config = dict(
    width=384,
    residual_init='zero_last',
    epochs=51.1,
)
Rows from block 5, named by matrix and row number. Rows with one number belong to one neuron. Each number is 500 + 25 x the weight over its row's rms, rounded and kept within 0 to 999. All counts start at 0. Numbers have three digits each. After the name is the row's rms in percent of the matrix's.
# u: gMLP up (value half) (model.blocks.5.mixer.u.weight, 384x384), inputs 231-307
# v: gMLP up (gate half) (model.blocks.5.mixer.v.weight, 384x384), inputs 231-307
# out: gMLP down (model.blocks.5.mixer.out.weight, 384x384, transposed), outputs 231-307
u.138 110:449514502504530502485488507469533474436539534471482486479484541498508473485487505515530503483531493541431508491492473519472516478448458488458505527486497541498525507492498492541518476493501495512476468531505503476486510485465531505
u.139 106:475478517520496515509464536523509487524502470499475450512541508468516464474459462481512516504487493456497513493526474488550512541522470463525483488523473479511484460479530450476483502502464493503516478481476508520502479478473503447
u.140 091:518510502478507528488437500514471505472487536472490510541487476466505487475520512552443503536506539487462520515482541505500530485496528538480500491483523494512546472510564534527495486477552437501447476484491487467506553503549500499
u.141 087:471465513490518485514517503515472521441497482519493511535503508484495516520502511563527518515530470502511507510488505494517503479552513482462526520496497562522510514481519529506487519492542495503485523517499525479498505516482522512
u.142 088:488497456482465516446482471530521475505512530530488468490466466501564502493461468493506531501489505435547522477489496502539503495473517546490525515494539479518522538516489499471509516469475508562471478573524471519507493545486522449
u.143 094:496435565466540508493492493550489531539496477538484517469491505497487525481495496537465500484501505488480494476504521485466482531478524473502480507466462505489510525467494551447501519517530486500516504527502518485523516494511499418
u.144 104:524525452517508475524522524459574475447489452512511498500516520445532501458510517483494498479487475496487472523508482465502494482485500503483482476501462470506531492487529456547527478513503485508445518474524487458516505481495530525
u.145 102:461494493503520498549505494507458508470494459536496503519533478515464510487476531551539469496521522533502490473499489509469532506512491534485475502501457541520498493457490492489449552530469509519528486536485486517506487468486509510
u.146 102:476504501450478503484486477520462523511495509459503496522519465522503500503492513492464519516517502525528465492502535486480485491513519484522487508471492528460496520498500512504479447500519514502474516513524505495500494489528473486
u.147 100:523448549461470518516514510516527478533515538521484519515520468511468477500484486506520487482518501533514519535516519477527478526458479491531504510501505526413489497496474520494513466479453499485515513514478450521483493493491487483
u.148 101:497516465508522538500508509511468483482507529542524465506512473510495484472471511482510494510523486528528499491522484480511510489527499552487463483528473559476493491484453485511525511484510538503523498537519460521512497467477491538
u.149 102:496519553516455516498518498512506534532501532508492460496501525478468474542494476535502500506531479530499546500479510512532467504469492493504524551511512519482512522526511515495528478516510505507536494461491480532480456515479492501
u.150 096:521476541448477513488485483532521519503538541521470554520486464493497507537499450516512504472488524509476521496517505537509446493478509540489516495461547533499491558525483497478510500524487490496506498521487458520512537461525516444
u.151 089:472517497497565497520482457471479507485518486508476497482537514494488460486467529481506541459542506512457481486507470491465513498472485494507485503505518519511526484482535511552494492546538504549477475515533458455501480503507511489
u.152 086:475450496440505554488491482505474482473486500528512469506540514536477500534527488500522513496503502470507485526491557481530505508499504474512493512485476522493509493494539515539501530478509505474459472492510498439499496492517488496
u.153 090:508471509473487485495493513540488479521495483429503514479528545486469487499482492517512502459509485557500505508495491492457483486557537463503506519493500484499515507467496548469464487533516540509442474502537532479481513511501490483
u.154 096:514490540539511521518453495520518539506487499499516495493482513500509477503471489504481506520501529503448516499482475520509470516491504460507474515480508531481513500517534497513443515498482488491485503477465516487528577481503499496
u.155 097:482508449478504515481484494515524498441495451492503532531531521458518507521519486510501496472443493497491504500494510514479513522470560513466539491522510460510490498472525508515533509492548477467512499489536506462498520478511528504
u.156 093:455523490476509503493485484506510510477497475530482485592513478496450484484508512571531507510532486498507493482506519485494493510490463532516523525445510502495489495504545526485491509474515522532470491512491454461469516490453518472
u.157 095:537544470483491494480522513478562459510492466521542502449471478488526480477442537470501501529519485513466466493527469484515463527492486534460474477550513465510499494511489485492488446513504475502517478525504471524546519486476507490
u.158 099:468454512462509509523498491522535504492477552532459525534508469511490486475472480502536496462531520495501518487518484490498491525431485513527494511505509522471503540553514529509540480544516528549488494507484483508470500488496549463
u.159 098:470495488480519511499500534534544479505456506515536475512496512476497502460482545491492496514499519522541481502428461485447530540474529471498519490539527470448451536490458498448552518499478486492538511485492520529503484483431510502
u.160 095:502460514478541506487485512506524491487502493465461484500485473495467524514501485465459498537482515492512484544499489503528486543486493524465507547479524487476486494501508552454500527495506471448486490500499537464493480520500507495
u.161 099:504496506502501494526469523499520500516472457483536502467520496501495482532512531495486498571504496486511473512510527502511510527503532474492520495514479469480495503436537483470480471478535501489524534475508532427503440508488501506
u.162 103:482480511522499488540512540502497508489513497474448488522480538499498510494531465501473470503479494473531492478502564481520526480484503496522501501495459486503486478496501502461497509488530520497510530501525550537505501489482511499
u.163 103:530542493471495493559529505472496474451524511493511516512493492487517521520531536532529507480511464543479502492531470503483493496524511480486521477521533497490492515477480452531415508531521525552502519532437473515521498475499544533
u.164 090:499504525523495496488493445465483524493514516489442491486489514514490501504485467533520507497508526491488521496446483521537532480514470518490497520452513504503503544501490500522533530504554477528467476543541489471451498554527482455
u.165 101:490492528531536502502489493517502532529494473495504498517509560504503510520502472504491494511480513516497518508472500498464495480496487524481499517485527516457484469481460552479504524505497493487508529470497509534507488506485517530
u.166 091:520488484481477521536464498502536524463497489460477511510534490476492503447539547471452540448488506505516522523495515499536491503482485456472491510470499504509507491481519535489514494483491505522483504491480515488488490467570488514
u.167 094:511501499495479531471509506509496515497494483499509482521569434488482490492496484505497535510534518501485464532483467533548511484528490463500474514510471471450461521468505535512497477549497538487478490485480505464477462493485490506
u.168 098:507457500485532505511480515521487519493504471503512483482569528462493504537543483535516502464470494498514510534525537483469490480515562463483525474501469472500517511457561544540463508503538504507478554463498491471512483487500524485
u.169 119:468490512525462526524513531496498453538490499552452491520495467498511550547505529495505496496514479464518499501537525482470514510462498512500485480549528549512502475485467502441498474487492499499566474516519515508525459466482516514
u.170 094:487485544527515472528538466476511498512455492505492496490548501507483490554486525479488517519535483502491459497513551509528456479496490465489514501489500516494563463512558495521472485521510514482511542463502526499447448457497532503
u.171 088:487462510483491494506510502513518523533472491521508523519514441478491509492465486539501498498463502506466477500509493540493475524511500505453513508462511479471502518485548474477477506504498490504479463552491545482501531474497530454
u.172 107:538479563496497508516473527504548512536522506475488485500538501499443503466494485516507502464506517493506532527483464483523509526554492443518484512496472499484471474463491459524480480492486532499522542506459467500473518465491492485
u.173 088:438486526474501488483525530474497498503474525541488474511512466504509498559498465482511549479478502491487489480521537482489507522417470454512515490512530524498504492511533470484479484532476505497511515498438493522517503486484553491
u.174 104:547503534455497460505498506501519515503506507481501539480550487512489495496457474465518477450520538519454481506472458510499534508525501463448538527493498466509498512490507483499496482540478520487513505465438488465479513502514493504
u.175 100:534485450489500485524537502521544499508477426517514499502562544458470507505507509521524517455471509471512503533484532486457480470476513506448508504497489503512545504471567546522473532487514504533492559528518535482472495494482505454
u.176 105:495470500526469512468518510535492486511498500479507512513472499539507535527516487492477495537470479444541515509508536453545506510500538510536478482556524539542468501497502478495496476496539537516530511535531529527499456491485513504
u.177 099:505482534474489488545467552496518468524482478533494465493532521430553510486481520510508524495492463512557524556514533473509510460519518480472482483518516483537524518501495496544499479478488519529451510509528458484525486450545514507
u.178 101:456447508486509524491507535514481503496475494501484475535545468505501524505508486545520493523485487513496499496513482488471499494520510495513485489490449519497475504493492526502445499516516440489462479491486549474523516483479506492
u.179 093:482444517486528491535499489507533525432497473506491490525509530483482476505531504523480552502484501460480520518494507492495505471502485482485481503465478544501519511515535500560518512470540461524493480462483532454482523491522504484
u.180 113:474527505505500502472497482453449514474501502519515474509496480514514518512537533530521486517523482510493490484535483478461496497516466520514487489537514540531534483500489505493474504520554477497508472530517508489528529495489527518
u.181 121:481508495537460553477472509493500523479524521476460509531497500470510534464539482501488485476460488500523495510528497511493498453542525461517512495527527516503495491503516482526456492473521498500525475525513543517528493475497511496
u.182 093:436450481499492511522483478502503549523493507528467491465505464458496495470517516546523532491509489554482488481512475501449490536518527471481494503474479522477500514487499475488477480519486518539543492533489483488522579476457480501
u.183 099:517491488434510501529479507551492524485501513477491505482465491529498474505512513484483481531523514509490525495462511512515548514451513548527510508483543466507471514484470508470523541481458526512457498531505488562491483524478489506
u.184 091:521527448514455489503502521481527505486524555524489486442487468499505451510517496509471478486508474493498475512512468498544503494505498485501516506495540456551524493553497471496550501498476483515513513520513533539507511498481502530
u.185 097:511468569465491538491469482512463516487536500488491503527536525513478515480510484542543544445493503494491532481488501509509509533581472483503470526461478551485474504483484477575475527499491490527497481510480478478451532531501491505
u.186 116:483492485527484522495506507504468466534536479532509490555510507499517512482534554538482465515499484500528490454510546513464510487507518501544475472538496510493493461486499507457486489484531483479520468500517494473548496495508498480
u.187 095:461449494505522463523503475527505516494464506520475450505569475488474515487496491503490504508506491518484488546505474479462522478477515507509517515534469480509505542508538544500467495536497474490497498506506558470503498497485520473
u.188 100:435467529491520520487461492472490488483514493514476506471511485504485495469503497552518517518515505521430533517504497518502505567494482469479476486494499525466492506497498447500488486493504489519563473516513508475524555500448516492
u.189 096:463507504537478534453516519507553452507552548469515427509481469513501507509492485538442503528475496492502478512480447522507504539490470493479494506523540503491502473490521490508507509475480491526537507473493544508490473521441516508
u.190 088:501529483482470513478465509492500555493482532509486518520490499478508531476515490550514530506474515495494492536473481497494493475507479510506536535460496526513526530504492472522477532493513482518480495496515482432497551531535447487
u.191 109:506511484543543481505510534487520489458511457537494478478548542473523481484532496515528519482539463504471504541556520503506473477497484467462502473491484482499516496503534478557450518505495546522497572515494460483516488489500527494
u.192 103:495462512530555552490508471548493514519513485495483495511480547514479528451513494512502483528486532515469524535502532496484491500507482499476471518464474485493485474509477524517502554498490527519489514520517490502456489506496484471
v.138 089:530504538407493484471479523472505496484517513473465542505539508466504509519524488500538522451452505509477475508501510520515460491481516474472541520482518497509505527514499488502498494503497490525485494469517503419494507445548469500
v.139 106:501498460505536496492525509480509515503486513511495524488529522473464472476477462503483499466516538527498454517470466552482521491494519433501506523498489483471505517510510544512528512571485554488508529496498517518464536472490488444
v.140 095:469489497532478566452454502476502537506469530494493489507500474465515482476496479507527527491518495469446510485537538525510499516491496457499495512462497511494501529511527509508470495483544486485501489514486491447536553509512531464
v.141 145:505477505456495479501478491529495497443524499498532527488480470525503526502536519481489519516496515484524477467488538508479531488512544525528550512451486552512522535518483529501528482467562519517517492487524520463516516551545486525
v.142 093:466445499512516487503477511499484532492467517549483541470490456547488489505466475486505518520506533473469522488516493489522483519482502489512522509505465513514543559491474502497528470481518505515500520517511497513457510485529509468
v.143 072:439468490505513520507472463519450512469497504497497484523532478501516481488496497489515509503548553490526540466506518520471511517561529494496501504504473519502505538483499504509523494530519540543504495513489521485479478497470485499
v.144 112:466484499503492475498489489535508488501526482551460485496529507503489462538491451475490498535481482508476434506480519518492507483484546527499522514476500494536527489448541485480507516470496476495511481521483532519506529503478475505
v.145 102:474477480481498499501458516493482537455467513479443510538508487512512489480479498484489511508554545523517519480493479525508508511522487522482496490491489509529504485532491507516499535471521498498476509515479503488511481547497514484
v.146 074:516493528445518462507486499481515508439514553502485482540495502530498524496461489525520521488477493541472500505489484527511464475512473530527501518487471535487533521485500523490478521482514508499459489478446556460486541521540523520
v.147 100:538508481466482473514524500518519477498525507497489540532501511486513485493502465491480510467479533521471487509460504556465481454526509484472550511466486479519533489518512526522519522514512488504452480517461459455436541526524488485
v.148 094:482497536509505467504477507530517499486464503462495503466513510513477467539517452462536502515529493585490451499493460549518475476508498483517477508502462481499487486484489492488472527489465494482498496460402519497500526496478495478
v.149 097:495492503478449511562477484531511539478508529464462559481488473519480489513502496491501516456513549510509472497487488511482502501467511477520547530465487528540554536527504476541544486529500524513505502565528503505480506507500492462
v.150 105:452493482470518530471521487499442502452451521535497524524491461458486537549490503495510500520451529525533494494536532501492488475466551535502516487516513521495488548463492513494479469524507503533489474489479493506506456481474502545
v.151 096:489502495456505549503481491534514532458511513487524495508475504467509513516502499518478495478504498498495453480467531496463499486468547476503529493473526532509498472527527529539515491488507509500501477532490512467514513514467513507
v.152 068:492499500495471570500504500500484531499505530518463501502540499497472486519537478536477510467482513504557527502485523508512457495530514538490519526487534493496535467516532517548485472500566514516516514512507486498452523492495523484
v.153 096:488495496446537484539497474503483507452509521478517553531469472526516538518513525495472528508475533463528495502521535481532516506501553534517545491476512525539493535482512510512515482468557527529510500494500499494515482534540495513
v.154 108:451433497505507539530540487535490476507461487514485472517545477476490569503474481484514561500492464481538501514521559488501476490503496487505493521515442534470507538482487486493494528523494512511533515528484535498476462412514496453
v.155 102:521482486481499486482507443500524525498506508488484503492557523469494476511503488524459518491493509479490485504486564511488507481481514474476524493507509479506547508494538496534522493533481513486539534530520523495472548471499465445
v.156 087:480510505449522494523484474533482480427505470487512502507487474547472497510518487471468483504502522527486507471463513518488490495548500494517495513453486548523491514500504513475505512483505505485480467476502540493501488547480479546
v.157 081:508502533541494506480519535488487518474467550490493496502496552537504507493530460504498499485532496500516564515488519483508439473540468438528483490461444505483496495509500524504506501453497536453519551473475492505510519480517520537
v.158 104:508449489515450526484490507522522503491468504534501530497489508474487457517499500499507499495529504509540482490502520514537474491496519518487559547495503514474536565511509508512530502528492528495469516509517475531499541486487494509
v.159 102:455481527524531504547465503482439458491511542508470430520501515424512507518482506509497479544511473499498524515512513483504510490502535528517486479502518505515496486461492503515460500490485461531467494444524501489527483531490505488
v.160 096:491504521457532486535499483513461473501497488529516462529502497463510514495494529504562512474476484508511473492525469484498531546512534524492475477482500479515504528457536471470456528570492500553454487473483480476489458520534506484
v.161 090:494483523506555429530516502521470467501446479538538503489517496503476497503482504491534500486495539526465463499485497525450510456500459435536501490470465495514531531453518506517523496492511521500489510470511547468520495537552523472
v.162 095:526509489521474470471516489511518518493520486515504498526556526479470480475501451517510499455514523480523490510472480517543501444551492485469488581530522487494528500513563517499494519540487518481501518527514526506476496498482508515
v.163 108:510486504493480519494540516537481494546473515530504492483540492493503483543486468489477534503511494522502517493488525527514485483528526512490494496518494481521557478467546499550515495534494500487530526446487508474470490491508487490
v.164 100:478493497474565452574516464533457502449506501545540517484484465522503526518476508475499508492517503492477464488488484516487502480533526480527511493471508519520489528504468515529506506492530545527506512508500541484501498506510527504
v.165 088:459508498482512468483533504566482506483507458509486506547499484518482510497498504523494479526486539473527474517500477461510486483518538531454527510538479516507496530497550507498478486466534477513490497496470497505449441541516522476
v.166 109:497498514464501517553497506536493480490519505511493494524524476449495491467531534501511523448493516548520466502523521502487486485483535484494542502497466500496516523473537516508499509503492496555508477506505448478466479475483533481
v.167 092:463465509483509496531500521548500509518487511508499520542491487482478530519512495511528503491464489516510499541523517507492459476498508468534496478496495497487490541464527473500443468513525493506498448498471513506487483456497537488
v.168 094:474484547508485463482492432515528503509480493513509483545550507476481480497506508517512539462551538512545499492492502479419510463463516511510528534491522499481523504481540537514512541525478498478480491474493512485492487516506546472
v.169 104:501510497485563498486505445467472480429505504505502496508510526491513522473527545514537493484522481536455477493511495489472477514478459475456514502491490504438492510487479503506497550528508489525444479459468465471498536523515485495
v.170 101:516496501498489493520501495534505484483484501535451551515524523536482475523499446476470509470491535507486486512475512544519486485498508511484535530480499523497561505479520508532501517468487493499506509517475492464465516489530500477
v.171 073:455511521478510516513458484514455554465480509503493497552500483466512504503550464539507515471498542495497525498537517478497486455508494495484506513474528511502518527488521521527501496494526466484488511514519528489501535494521547512
v.172 088:488499536467527491551513458502450479493502492485544450539510486484507478480526509528527475508493490541446483469481517515485496506530529497496514491467480502485510505487518480536475485529491464532457463484488432515471503556505518515
v.173 093:512495537467483515501494497544476516487522494491499485527497503473523475515511477542545497487496487519504498494522479533529434495499527565490519493484512515505509511510548474529467513517485482548504441525496437507488546465523531505
v.174 117:513483542515490478470473489486517500502459495512487490494528476500480501515521517505466500502475517496479459473531519518492494496472480458475514498487481510543572510464505510469494469476507482522509481472508546492522470500562540454
v.175 068:497496545483501502510485461519460529503484501511452506523499475495509484493490490512513527467532518535481509494484488517476490505548509496506495534484476512468516537507500500515488513577505492482490479507520512513479536493498494528
v.176 096:495490522466519525509515488493459480513498499519527499464501502534496476501518520502484519541541518558447494494468515468481482520479476522463505498482486514466481499509498514512542542494508478513467488513462467504446560555474491510
v.177 105:489510505494471532487505493523477482464489538526511522507491503528477490511524466509521464537523568511492490530469477542479504505474515520499522525504506476467491516499455479517499521487492509531515496503498502475499542541508471517
v.178 084:511489535488516499535512464467493487503519514518476553460552494479498486484562490514539514489455472507519482545497529522526480502497507482478511503469472503502547506467530466518501533496514492505469527499513485491495530447545461479
v.179 079:470510519493523492501504517506496501472512519486501484529478488520509522543505493538500517519487503512527477521513484507517488546556519480499506533496509525479551513505480490509481481480550478510506489487478522484455490537525510454
v.180 088:475473495475508502518500502507510506494477517502481499534490512483487513502496555501476483497497513520506516503480507491487525484542490526519525521499511521476496487550504538497502534475487502485469475516470500496517487525494490567
v.181 110:451480478476519530529543440503498495502455479560486482491469476510453518538528505489511512504532488530505474470515518497509430519484499521516499521456499540482527538504496511515495495524494541516491501511488468494449482488475503506
v.182 082:507527509510510498479538526519464500414495516499514509483482522495497493517513478490465505526480531513526504554502534497513501491499512515456520513462497514523553540535531488543496483472565478508439497538508530493496517526549470460
v.183 084:534476510485489507516505478481557514509472503475462499484523493538455466490528453474454479481528504508507474495500495524478471500476486480531481504497458472485502491521506540501544463522509522462525551487473509504477503498492514512
v.184 092:430496509499505509471471530523478465501494527506479448519521503474504479540501440492497525497538496507543524509512505512523531479496524460497511532498482494505479508511501522523484507528487540498512469489520525506450456506498511522
v.185 083:518502558463487496507527490496508518500468516523510560509553507509482495521538489547546516452478498502496474521542514498481479495495533492487500501476495540484517526434523517527457521483538494506526525492454502455484532478508512475
v.186 094:461511499533519505545523482499490530464476466542516538527522507511513509532536514496565479447523496502527475490518489534515486527471480442494533497483488565459477564496483486508482533534521505472504488448469498513503507505479525515
v.187 092:475485509495514456535494436501490540483508509492531521531455490538510499534515502504508502502535524492490461494490476488479511505503544493511553511477506544525512542470526472531471497502524530548485484524506486501508468542530512510
v.188 095:480491502516501500447493501479500505511483515502489489511513513501462533492500475536511491495526525490472498495510526467460511485498522507462525585458499479458518478535476515497489566499496515500449495537487529489479505537520498496
v.189 091:534511497473514496552527456467533510479513503530500500483489479469513485468500488521477513459513472493471466511500444509526470486483484519490495511498511492527486508512508487522510506563494522533486504492506490513498534479490521513
v.190 092:483488516492494512498531465495500561490493503523511517491535535516448468513490445508455487461546535494509501502493496483488510471496509484495542550500508492462535494487548505533516518512490497474511543521492508495489546487509508511
v.191 099:459484504451513553513506442477487515447489529531460507537524487464537513468546499560514527474476497514493498500548514517510486497488462517478498501483497509467513520536509475534502517507484461534495472553496508482488484511518540456
v.192 109:478499503478507475541480503531461478470466502485507534542493439462507520520481525528491521498483491497525509486483524502476495460515565528530510470520506515543501517450495537519457491464567524538476503481505497487508464503503499516
out.138 121:500495477453494519468500450553512485502487501511519480489529487489528467500477450493527476449542514448511517490501491499518472527485506478516517511494494484515518548478511455500525532498494509473466522542474466496507548510519494455
out.139 103:499515488513511502449469461487546479462522489486527516500489467490505505502508496532483462501501498471477480523491488460463509503443518507506539494555524514465517535491500525503500517502554491443482499528536527478517486527479500467
out.140 095:491498512511533509493487483472509507552511480500491484499476507481502505473517485500531513510489462517526491519464508516494524496505507466530498518525479477449498484480448500513508499527480510446503516415474498513468499503453489501
out.141 095:507509540522477476545465459473465564453506493477526514496531507518486473493559530506512479506527507529502484497504481522528483509477499494506533470477493518488505466517511471501519513512488516524493503462470443476491531502521515528
out.142 088:525507543540556482550502528499492503506489465463528561532486513495477491511530528518473438556514543551468475487473494533463509540484505459502481508479458517487486448479488522483464530528500485478540500473478519505467496506473459545
out.143 098:497556448471544475472501515483526448511540493475497506524496546462508492499499463503498523497512486457479536518457497506508538466483516497465508539495501484538532473531501507501531521460487479474482463499523468504484538502473490509
out.144 104:530516497552472485438504463519504488490506516464496500469495494504540458465471481503508517522519519497546508488520453499476511486478527562500496487563505475486465470519497542484519522510479474502517495480489557518520484535514474483
out.145 111:525549475524489497506478513491512501490534517498509505501460523537534486495450508453467481524499483474497498499529454502568480511499457525517452461531523469491487487514454504450522503493450511474526540497556484525542500496507508500
out.146 103:479474521500537447488523496485508478505520505520502493464526499552487475511457423467508487505552474511477459488512465550503519468461501506512503490527482537491492517487462502509515528520448494514530526538420495510485491482485502498
out.147 099:441530489520486491492506478459481496442481510471479501513483527513500521547529486494465491511534516473477546496537464476546526509517478544473511487501517532535510505549482514548526491502503490494492464500495546507485526520501561520
out.148 097:560530505538502499500561456487482509477556490453507542450454508523520500496487504467508525497498524485466490485507484533470501506517516514507504465564519497526496491551490497507498506519534478486516507458516532505481488509504498494
out.149 107:513514448505445552424478515500500521480541546487498502489483480530525509511505458481481536483498525427550520502480496504541509494489457483516524515471532514494464538532525504500491528468480524507482519534511480513490519505509492513
out.150 095:570520516522487501477465513552494455514478489489484523554519558483526490470477524507464515525506491501538472488445503478467476529556493479501494517469488468501502516521504489543490485507507498483498525486539460506470518483480494463
out.151 092:533538504514458531524486519479553490489486479480462534472518512509522535519498470465479499505486501470502490467461513488562440524493471523516440470483439529479481505540490482468520516517489528490528516491507498505515477458471519490
out.152 093:479507499503513476478448475509529466500515521510496489493507474512505520507486513519472487512548472489505527502538484527498539488459512513474529502591509521502518502510462533490506494470485517484522487507496500512491471515477526494
out.153 092:508499457519499500431473503488529494445473455513549521569501498477507519500494502544464500540467505449475534463527532472470487489475490493539470511499466502510466503507537540481536497465513495454496524518524512488530481472507459540
out.154 099:494490491508533531489481568487495554531485475488474496495528561458477481498504481471470498531466476516474511522520534459508480487507461519458527521475465498532485449500506546463483551494469463480524477502482533474470462497540507526
out.155 103:536472508513465520433517509512464508468488554483472498501500515511507538494476454521506493498513495526497511475529470455490503459501523569516481489513470534485523486539487518509503483486478454492549492527488501542497481479505474518
out.156 091:500502478511514514494534486451473512540516487514494521479486546507510504471507503506501468517475481511499482489454496524488498493530474551491497540488510525475478504519461486476478501516499508519489470469524453490520564517468510528
out.157 093:541529535516504472536481529481465520481516498436539551496497522493567518492543518482511475514517543459502503459507519441499501504508493520523502442450460495515509516480520484480501519487497524502521492498523501531532496474535452511
out.158 100:491514502542502498525521491458494488484481462499520510514533544497508479505493510478493483517493501517498491558521502536491503503495485452480509499538512479537486476502537510499457529488512474495512477502506531478495488523498458478
out.159 097:499485447519533491489493521460494522495485511509475491482535460485497541489495470481491511509495467495489494488524469521517511442542497491488496515489489510534535480553507505473517476479513515513507516498529524468510470448492536438
out.160 100:547491463537523491477531494493504465493506511469523512483521489540467498504501474496460528483525510491510483502488506504477499455505515448525511524577486511486502475535482522516508488484488502480533531513480541492451502490519483509
out.161 102:495513489539506495457519478535467497482475528494484551521499511546494541501501482527499479517517545497464530476483484517459533503496507498491553536522514510498482484517455502517515515506521483479516466462480538521459497508501505526
out.162 102:493483493499492478478523508550475505461489521494471515494491496488495491480467469477483521512461517461482484480522492512510460515507500535515518493490523470502486502530528518481515493477531500537511475513486536536475487471488523462
out.163 102:533507489548486486506493518507503524551470475507516522520483508501534478493474498499543486526499514471502489463432486480532539482495495497527507510500513487493512494496507489502524500509471476495501504502493476534500459565538454552
out.164 093:519515509538484505441479536501555473528491485486478515507511513490549512494515466474470514507490501456542528491464483473530499511506473503491458483497526502514492469521531528462477507488519490473494494490505545534520471474475506537
out.165 100:523507473476494471517504484507506486532497525524526480504521511486459474482487515515574574472524440489493495484524503517486512486520478446526494490482518489530509532502521448495504516506468534544512488518516481493526535474496518460
out.166 096:503491486504547452518501536488520446531506471531540470512485529444512470505469546504501497508495419473454510526464527469481515465501514476486509493555484507493517514470519504489491523498501530487447500522531484502531521516442537505
out.167 092:505536466515477540510500502496461476513503488458491479538507486470538508493512524461512484507490464499508472545498474511530506454509529523453522476542551491496495449479504509529451500452482490516496453525530525508544474533499489535
out.168 100:476493508540522492483493475521486505498463538473508530509498478531496500497482493517494449552534532510451524522468470521484578518472504494495525558522500522473489496515468484499540514527485496476510500481512522498451497521524489505
out.169 112:496500482453503516519491483507485511459499548496454474490518445500502541500493491474470524496544495476498511467527545494540519490510483513498526517526539509474510485491533540505561504531567512477474486539500494503480514460512513516
out.170 098:494478498507489505496519484503468444516499528509495511533540519472514571493473532528542523456515507507474509514518494479511488490503481531484527492495531528436472524483463500518487521515522531527491471520490508508473465480510520521
out.171 086:522499473490505479472535499510479477520502484485532487440484523548472472507522501495481476529559496521535561492481510475476493466446520508542514499499535476486494518496479524472528511480497464491509545493505481547486478528494476552
out.172 107:465514465513511523509535478476480502490499522506527513522487511506528504554527511537500471521542468496493504449474516500482508489469521518497553482471552545472511502537502516507507510480513514525497467495501481525517515530488527494
out.173 089:540514478525507481482562449483453508491500492498547497464537520518518496472539498470530463479501522479485502503447530504481544469515536485517487540477510509497480525491425488524525482511525483474486517446511518483533484544525475542
out.174 103:454496434502472518510491491524491508544509488553488493513447471500493516477445491501530515520482471470476522533476482514482540502503531493502518539517574510518478502513485458500494550502487510534517489508509551517484517495520471489
out.175 103:501496507502533485497493488511520512529460514461523555514516496520507486543451474494470478518516537506467529468493478541525508515463537466513476502528535488506450460486463523493505481494528495499523508496491499500523496454540463469
out.176 102:527518497507505441503482501498526506542482479499500551520525501522536496517465501469493494488518486476501476429533507490505513475482514489512515532504536481503539483479495545499518511509561500445521489527462526499538509464512513462
out.177 099:502530494497509506475473517521466485470500538506529554469452529507550513493488504487466466508508527474465485515520480500460528482507483519543504470509481546496453517485490516470479513534471548523525506500511504554495523511515495517
out.178 096:518490492498531451515508545464534496582506452484516482459518486524486444493484438494482502531477555510519478535487522504495483456478507474507455566485504457505514478501495511455489500511453490488493519475502516501515475500530459478
out.179 097:514477493500518498498485573494520479525480501528514465468490477498513480510459467485484500524519486505491500513488527462541485465451481485503512505531470510478539502513486511459514523498458489485482501512532490517498457489458508508
out.180 110:516544483519543484503466487497516489484526524493482493531489517535546467493485472463475510454520465473539486482470443498572478545513470484511482470501493519471468518468480493541510504507477509488511542536489509511510521477495529445
out.181 117:526516512484538480501491488518489513472460471483527521466499530527544474519482511499503494498521540507459492463488482460457545516501506489531521487468493498499523502487483490491479510489539460486495530478453493490453538515537512472
out.182 096:516528483461476486501525494497516527523515478491494494449520516556452494514484445479498511485469560448539522534467497489518522496512519508458521552503534490519485517494503498515503513505464504504472503513504522523443479540517504479
out.183 099:479490527541507476512495473497511529505508492493459524467486537519505480525479507513487479530487480508509516478489497531485501480515517468494513473484498530539499459508502508470506533500538499506553490495474472487524538524514476521
out.184 089:525532491538487500514544467475467509489552497506536489494446491482553534503528537502507489500494493506489505466436519505490493490488511523508516491521501523466495476519470479531515485470500515489510489510497493502546484544469481519
out.185 090:474469499545539481523481515501511534480511502506477516524487555545514495494504528519479457500533496517470515459454471499466524516472465477540496485509515547438483490518481550500527533506511502481518512460480501521497487521521504507
out.186 112:488553498488471471483504516489509517476501542520507506455530491492523522519517506451510474510467473458489454504537476500514515518490462530542455542461451490507472475455532506508522506480526532475452510509490499487495513514526523490
out.187 089:505506474497533445517512452520532476507518487472512545478481517528497524496476493466492491493468494437522470462527516485540428501473520469536504462450518510538490508504520549486480535453499529493517556540520483516518474511526506485
out.188 098:498524500494490476486547465525498511508517494484522534494493488524486525542485490509537518499531518464516520578460490495503528512462537488486547499514567482530487537521511464528510511480506501506476492535509513537486497574514496485
out.189 093:501485515533533480510463503528485514485509471491508513486509470505499492514476506509490476520528519553489488491487482490476500475481492493500525500479489530468532500504457513499523494498562474443496476502480504485489491491550517473
out.190 087:518524500506530495468525478472508531481516498465515534502508525527461536472531480514471488498522543531483508508493493468474536500446532540466532528453536537498503489492459526517516530497497484520503483481526513499468508493512502491
out.191 117:513499513516497484548479514533506465519495483482467548500522456492498516507471523507493452546530481476496507518477475493487527484486527528470511533548514480463480499494534518493502473515496504518493510492479510491464494509502549512
out.192 101:535498510536469470488521485492508486576530484449509494470530483513503473544459472497483482518493483450499507515558464496525477503501534494498482490487507501503488475494512483504503447514489488473524505509517481473541452485541492515